A small image VQ-VAE, trained from scratch: encoder moe soft.
Rows from block 10 of the encoder, named by matrix and row number. Rows with one number belong to one attention dimension. Each number is 128 + 32 x the weight over its row's rms, rounded and kept within 0 to 255. All counts start at 0. Numbers have three digits each. After the name is the row's rms in percent of the matrix's.
# v: window attention value (encoder.blocks.10.attn.v.weight, 192x192), inputs 0-63
# proj: window attention output (encoder.blocks.10.attn.proj.weight, 192x192, transposed), outputs 0-63
v.109 104:128173128178237128128128128166128128128128079128095128128045128128067078128128128128202128128128202128128111128128128066128128128128187128128128128128128128128128128128128179128128128128128128
v.110 117:128128173128128128128128128128128062182128128128128128128128128128128128128128128128128128190128128064128128128128128128128163128128178128128128201198255128128164203128128128128100030128128064
v.111 085:128105128128069128128128128128191128128128177128128128128128128085128128128128128128128122048128128168128128038128128128128128128228128128128128128128128086096128209128128128069128009128128128
v.112 100:128077128128128128128128184128128093128128128128128128128091080152128255128170128128128098090128195128128128128128216128128182128128128128128128128077029128175128098128128128128128205076032046
v.113 115:128128128128128128106128128128128128193005128128128128128128128128128042128073016128128128128128128128100128128128188128128091163151128128164128128128128128065128080094128128066128128128234128
v.114 105:128128128128088128144185155128128128247128128128128128128128128168128128128128000161128128128128145166078164128128128128175128128162128128128112128128108158128185128128093128128128128128173128
v.115 104:128194128035128128128128128194128128128174128128075128128128128128042128128128082174128128128128128128114128128128128128128128128128093128087128128128128128187128128128090128128128128128128128
v.116 084:101128128199071182128128128050128128128128128128128188128128128168128128128158128128128128128079128037128128128212172128128128128169152076128128128128083128128128128128172128128128128128197128
v.117 120:128128128128128128128128128186109128095128084128128128194128128128128128128128128128093128190128128128128128063169128209128128093128128128128100164128128128128128128128062128222128174172063128
v.118 100:128086214128128128078128169128128128128128159128040128128128161128128200128128128171064128128128128089128128128128128128058128128128128128068128045128128064175128128128128128242064183128025128
v.119 099:128128128128128128128128128128128128128128197128128128169128128128222049128128128128128128128128128128128128128128128025128179128128128128128172128128128128128128128128128059128179128128128128
v.120 089:074128093128128065041128128128192179128128128069217128164105128128128036173128128128156128128195128128128128128216128128206128128128183128128128128057128128128128128128128128144128128128128032
v.121 087:128128127128172186128128128128128202197128128128048079109184128128128180128128128194128128070128093128064128168128128209112128058128058128128128128128034128052128128083128128173177041128128167
v.122 092:187128128128187128128162128175128067128128128191171128128128128128128128128128128093166213128059128103128128128128096128166087128128128128128052128128128128128128183189128084071128128128128128
v.123 116:177128128128128170166128128128128128128175128128128128128128128128068210128165197179128128128128128173128145048042128128128128209103083128128128128128128168185128128128172095128099198128057128
v.124 084:128052149128198128128128128128171105128128207128128128128128128128154128128128128038128128128128128128128128128128128128128128128128128180128128128215128128128128077187128075128128128065128216
v.125 087:128148128128128128047128128218128128128063171128128128128128128128094079210128128128128128128128128128128074128128166128087080128128128128078128128128203128128173128128128100128128128035128128
v.126 094:089065178022128128128128128196128128207128128188128092128030128163093156176186128128062128120051128128128161087128128128128128128128128179101128128128047148128084128128128128128182128128128069
v.127 111:128160076128182128128128128128128128075128128078128128149128191062071128128157085167128128128128045128128128128172197065128128096128128128095150163186128128074128128128128088073173043128128128
v.128 088:128128128128128128184054128128056128128128128165128128128128193128128128154062128177231128147185128070128184128128128128112173128023128128128128128128168201128128194128173095128087087069160087
v.129 111:128128128128128128128128128128128103037118128128128169128128128128079128160128128128128042128128128128128128128128128128128128128047128074128128128128188128094128128079148128225128128128128128
v.130 108:128128128128128128213128070061173190083128070128128052045128128159155128128173128128128128128128128052165128128128128104128128128175128128128128128128128101128128042128182128075128128128128128
v.131 096:169128128128128128199172177128128128128128128128188090128128128128128128128092177128128186128183128128128128128234205085128128164085186128128081059081128128128180128128128177203175128128128128
v.132 093:128099128128128128196128168128249128171128128128128128202128128128128128128074128191128173082128210128176128105073128128128093128069168128215128169128128128128182128128128082190128128128128128
v.133 086:178183128071194128128186037128184128128128128128128100128187128128128128128071128128128074128128027128128128128128090128128166128062128128128196128128071128128128128128128128161128039128128128
v.134 094:066181128128109214128128128128128078128128190128128128131128128128128128128101128128089128128103041128128057128128170077128093128128185128128096128070128128210128128128162128128128203128128203
v.135 107:158128128128128128128108128128128128128169201128069078128165128161128128128188128128128185128128153128128128055073156236128187106128128063128167128128128065128191128128128060128128128128128128
v.136 099:099128128128128128128128229187128128128057128128235128128190128052128086128097128128128010128128128086128128132093128072168063195128171128209044128128063128128128128083128128128128128128128128
v.137 095:062128163051105128128128128128128128128076175075128128128128186128128174185128128128128128128068128128128077128128128128090081128193128089169128149084128128128128182128128076128128072097061128
v.138 099:128050172149128051128128128042128077128128047128128128128079098128195128128128128128128127128128128128128128128175128128099128128071128194128128128088128211128128128128128128128128113128128128
v.139 157:186065128238128128150128128060081128128149128128149128128128128157214128128128128128128128165128128148128179128176128077128094157064128198189128164128199128189128211128128182169128128128128128
v.140 105:128128128128128128128128072128128077128128082037162128081128128128128128128128052128156128128128128128128128071128128128128128079106128128183235128181098186128184165128104128070128128180128168
v.141 096:165040128162128128128128087093128128048128128128128128128128128074128128075128128128097013128058128128199128128128128219128090128175128128165073128082088094128128128174128128185088128128128206
v.142 088:128128128128128128128128128128128128128128149104128128128128128128186128207046099076193128128128128156128103128128128187128179053128087128180128094128128184128188128128093177128158128087128128
v.143 076:128128072128128128128128128128194128128097128079128128128084128128128081128128128128128197128128170128128128085128061202128128238128128128082128128057070128128128128128128062128128128128128128
v.144 096:128000050128128128128079128128128128170128128128195128128128128128128128051100133171128128128081128128128128128128180128128128128128128108056169128128128082128128128128186128097128128128128084
v.145 080:128171068128128092128128128164128128128128204128180069128128128128080128128128062128128145128049128128162083128100128128128128128128083128181027058128128128128087128128073128066183088128128128
v.146 078:128128128128128128128128050128128128128128128067072128128128088128128128052058128128128128128128128128128128128128062128128128128128128128058128128128128213184128128184128128128128128128128128
v.147 084:128128128128128128128174176128128128128128037239128128128128169128070128128206128128176128128128128174128128128128064128128086128128070128128128128163128128177064128128128128128078128128029202
v.148 105:128128128128128128081077128128128128128128096128058211128095128128128090128128128128128128128037128128128168128128095060128128171181128128128128128138128047128164128128204175175059118128128196
v.149 101:128043128128045128128157128128128128128128128128190128128079030128128128128128128128128159128087193091034128215154054128128100128128128128128128069128110066128128220128128191128199128128055179
v.150 094:128128128167128128128128128104128128128128192128128128128128128078128128128092043128191031128128128128180128128128128124171128128071128054128128128128128128128086128128080052128128165190171128
v.151 108:128099043128128086128128128211078128128128128128128128172128128128128051128128030128128128128071128128128194128175128128128128128128128081088128128128145128201128128128128128128128128128128128
v.152 082:128128128101128128128128128128219083128092128128128128128128128172128182128128128164049128164128179128080128128128128128044080076128168128210128128128000128128128128168128128083128128128128175
v.153 156:128128128195128096112128126128142128128128128128153128128210048094128128063128128064177128108128175128128128128193094255128128035071208128068128128128128128128187128128128128128128128119128128
v.154 084:189181128128203087128128128128161128128128128066128068197128128167128128128188128128043128128212128128128128128128128128070128144128128128211128128083128128128128178128168214128079128194094128
v.155 119:151077083128128128128128128128105189073128128128128128128072128128128128184098128128186128180062086128128185128079128035128103128172045128188128027128128128128059188128128128128128128128128128
proj.109 036:128128128128051128128128128128108128128128128128128128128188128128128128059128128128128128128189128128128128128128011128128128128128128128161128128128179128128128128078128128128128128255128255
proj.110 100:128128117196128128128128128053128128128128128128074165128128128152164128035128156128128128048128219128128128155128128128193128128128128128128171128128128128128128128128128128128128128128128128
proj.111 057:128067128128194128128098128000128074128213128128128128128128128165128128128128128128128148128180177128153128128128128109128128128128128128112128162128087128128128128128128174128128128131128128
proj.112 106:128128128063128128128128147128128205092128128128128128173128100072128029128128032128128128207128128107128038128128128128114128128128128128128128128128223128128128128128128087128213128006128128
proj.113 074:089105128128128128161128128128131128128128128128128128128092128128128240128128128128128128128128128128128074128128128178128184153128128128128181128128029128128128128206128173128128128128128128
proj.114 086:128033128128128128128128128170128128128128128128092128128128181156138149128000128128128128128128128128181072128128128237128128142128128053128128128128128128102128128128128131128128091128128128
proj.115 076:128128168128128128128128128128128128128126128134128128128128045128206198125128066128128128128128128128128128136128092128128128119128128128128128128128128128189128128046128128064148128166128178
proj.116 044:128128128073128128128128128128128128128128068128128050128128128065128128128128128128128232128133128083128128128128128128128128128128118128128128008043178128128197128128128074139128128128036128
proj.117 064:128128201128128128128128128128128128128128128128128128128128128128128128128128128128128128128128128128128128128075128128128128202128128128128128029160150128128128128128128128128190128128128128
proj.118 080:112177065128128128183128128104128128128128128128128128128128128107128091128128128128201128128081128173128200128128128047106128128128183128205128128128128128128128128153128128128215128128124030
proj.119 104:128128128128082128128128128128142128128128171128128211123128164128128154128128128128128026128116128194133088172128061220128128128128128128128046128137088080128128128128128128128127128128128128
proj.120 074:143128128128174128190128128128064128128128128221128143128128077158128201128192218128128128128128128122128128153128155128128128128128074128128147190211128128092128128083128196107128128128128172
proj.121 055:128128128128128128128128128128128128128175128128177128128128128128128128128147128128128062128128128128128128128128073076168128128189128137128128128128128087128088128128128128029128128128128128
proj.122 069:128128128219128128128128128128128128128128138067128128128128128198128128128128192128128128128128128128128167128114128186072128087128128128128128128146128128041128128135128178128128128128128183
proj.123 070:128128128128128128128128128128128128128056128128128128128128128128128068128171128128128128128112128128128128128128128128056128128128197128128128077128175128128128206128128128128128128128128014
proj.124 061:128128128128057128128107128128128128128128128128128128128128128128128128128039128128134128128128128243128128128128128216128128128128128128241026128128128128128128128170128128128128128128128128
proj.125 062:128122128202123128128128128113128128128146128128118128128128128196161231064122128128156094128128128162128128128128117128128128128128128128128128128128052134128121128128128255076128128128128172
proj.126 094:128176128073101128050128128128128141105128128128127174128181128096128128128077057072162060222128128128128035185128128128128128128128128128164128128128128128128202128128128128128128128096128128
proj.127 097:128128128211128128128079128128128128165128159128128128128083111175128128072128255128136128080128128198128128128128128128128128080128095010128128128128053128128099128128128207128045128128128128
proj.128 074:172042128098195128128128128128145128128128073160128128055128128128128128128128128035128067128025128225128061128128128128128169128172128128128106100078128128128092078128128128132153128128128128
proj.129 116:128128128105129128128128128030128128209128128155165109128128155128155231136154128128128190128243128090128076128128128128072128128143080128128128128083128128128128070159052128128202080128128128
proj.130 089:128128128128128000017128128221128128128128128128128128128128128128054128128128128128128128128128128128128128128128128128128116167128149128128128128128128128128216198128128128128128128128128128
proj.131 063:064057128128240128128128012128128128128128128128128128069128162176128128128128128128108128128089128095128184128128085167128128128128128128128128156128142128117083128128128128128128128128128128
proj.132 070:128128128128128128061183128128128128128159128060102128079128198128128128128128128128128056149128152128128128128128128136141169128128128069123128128104128128128000059128128128128128128128075128
proj.133 043:034128128222128128153001128128078128128128128128128152128128128128148128128128128128128243128128100128128128128128128128128128128128128128211128128128255128128128196128128128128091241128180128
proj.134 054:128035128128128128128128109128209128128128128128128128128128128128049128128128128128203128128128214128128128128128128128128181128128128128128174128128128128086128128128128128128128128128128081
proj.135 030:128128128128128128128128128128128181128048153128128128128128128128128000128048128128128128128128128128128128128128128000128128128110128128128128128128128128128128128128255128128128128128128128
proj.136 092:128167128113135128190108128028053128128128128128128128128128128128163189128128128128128128128196128128128128128128128128064160128142128128051208128046128128132096118128128128116178128128128128
proj.137 069:202128128183128128128128128091128128128128128102128128128128030086100128128092128128128128128128128128128096128053128098128128128106128128128128128128128128132128128128128128128128128128128154
proj.138 141:128128124128184037128174128164149128128128207128128128128128128128128133128128087129128128089128210126118128128128128175161184109128128073062076128128128128153128128071128128128128128167128128
proj.139 284:128062128061183095128167128128145128128128134128128128064138188139128128128128128098128040135128200128119128056128156167148163128151128068085128128111086128096068079124128128143128128174095128
proj.140 136:027146122128128128128114128128096145099128211254115128186128128128128128128136146194190128055128128091094128183213128115128104145128128128128040128128168128160128128128128129128128173128165042
proj.141 045:128128128077128128128233128128128128128110128128128128128128128128113128191128081128128128128128128128128128128128128128128128205128128097128130128128128128128128128128128030128128128128128128
proj.142 062:128128128178128128128059128055128128128128128213190128128128128128128157083145205128128174122128128128128128128128128018128128128128093185089155158128128128128128128128066128104128128128128128
proj.143 038:128194128097128128128159128128128128128128087128090128128128128128128057183128128128128128153173128128128128128128128128128109128058128128128058128128128128128128128128128046128128128168067128
proj.144 102:128240128149128128128128128128048128151128128123128128128115128128190128128128180217038128128161128128108168110174128069128128128128112128147128128128128175128128128128128138108128141128174092
proj.145 094:128197128159191128128142128128128068128128080128128128175128067128187128128132128128092128078128128128128183142128128128128128128128171128128246167128195184128128161128149090128128128128128128
proj.146 045:128128065128128218128128128128128128128073128128128027128128128128128128128128128128128183128128128128171128128128128128158128128188128128128128128128128128104128128052128128128128128198128128
proj.147 036:128062128128128128128128128128191128128128128098128128128128128128128128128128039016128128128128128128128128128128128193128128128128128128128128128128128128128128128128128067128128110128128186
proj.148 048:097128128049128128136128128128128128128128181128128128128128128128128128128128128128128128128128128128128128128128128128128128054128128128128128128128088128128128078128128128128128128128128128
proj.149 025:128128128128244128128128032128128128128128128113128128128128128128128128128128060128128128128201128128128128128128128128128128128128128128128128128128128128128128128128128050095128128128128128
proj.150 080:128128128128128078128128176094128128128128128128128128128175136128128128128128104074000246128128128128100128128128147107128128239128128155128128128128128128128172128128128128128128128116128173
proj.151 102:128128128128175128132128078128120040158113138163177128198128128128128128100128128128128128054168128128200128128138128128128128128128086128073178149128128163093128128128128127128128067128128128
proj.152 054:128128067092128128128128128074128128128173188128128128128128145128128128118128128128228128128128128128145128128128128128199128128128087128063128128094128051130078128128251128128255128128089128
proj.153 235:128128128171128236192094082072043128128128128128128128196119128115160128128128209128115240128128085128140149128128128058128128160128081128128193128128128128128099128128128164098128128133116076
proj.154 023:128128128128128202128128128128128128128128128128128128128128128128128128128128128128128128128024128128128128128128128128128128128128128128128128128128128128128128128128128128128128128128128128
proj.155 168:128128132128179069128128128185128128165128128128128128128128085128206128080161076044022128057192183128128136128143082215128128128143173104083149149128142133128172128128115075128128097128130159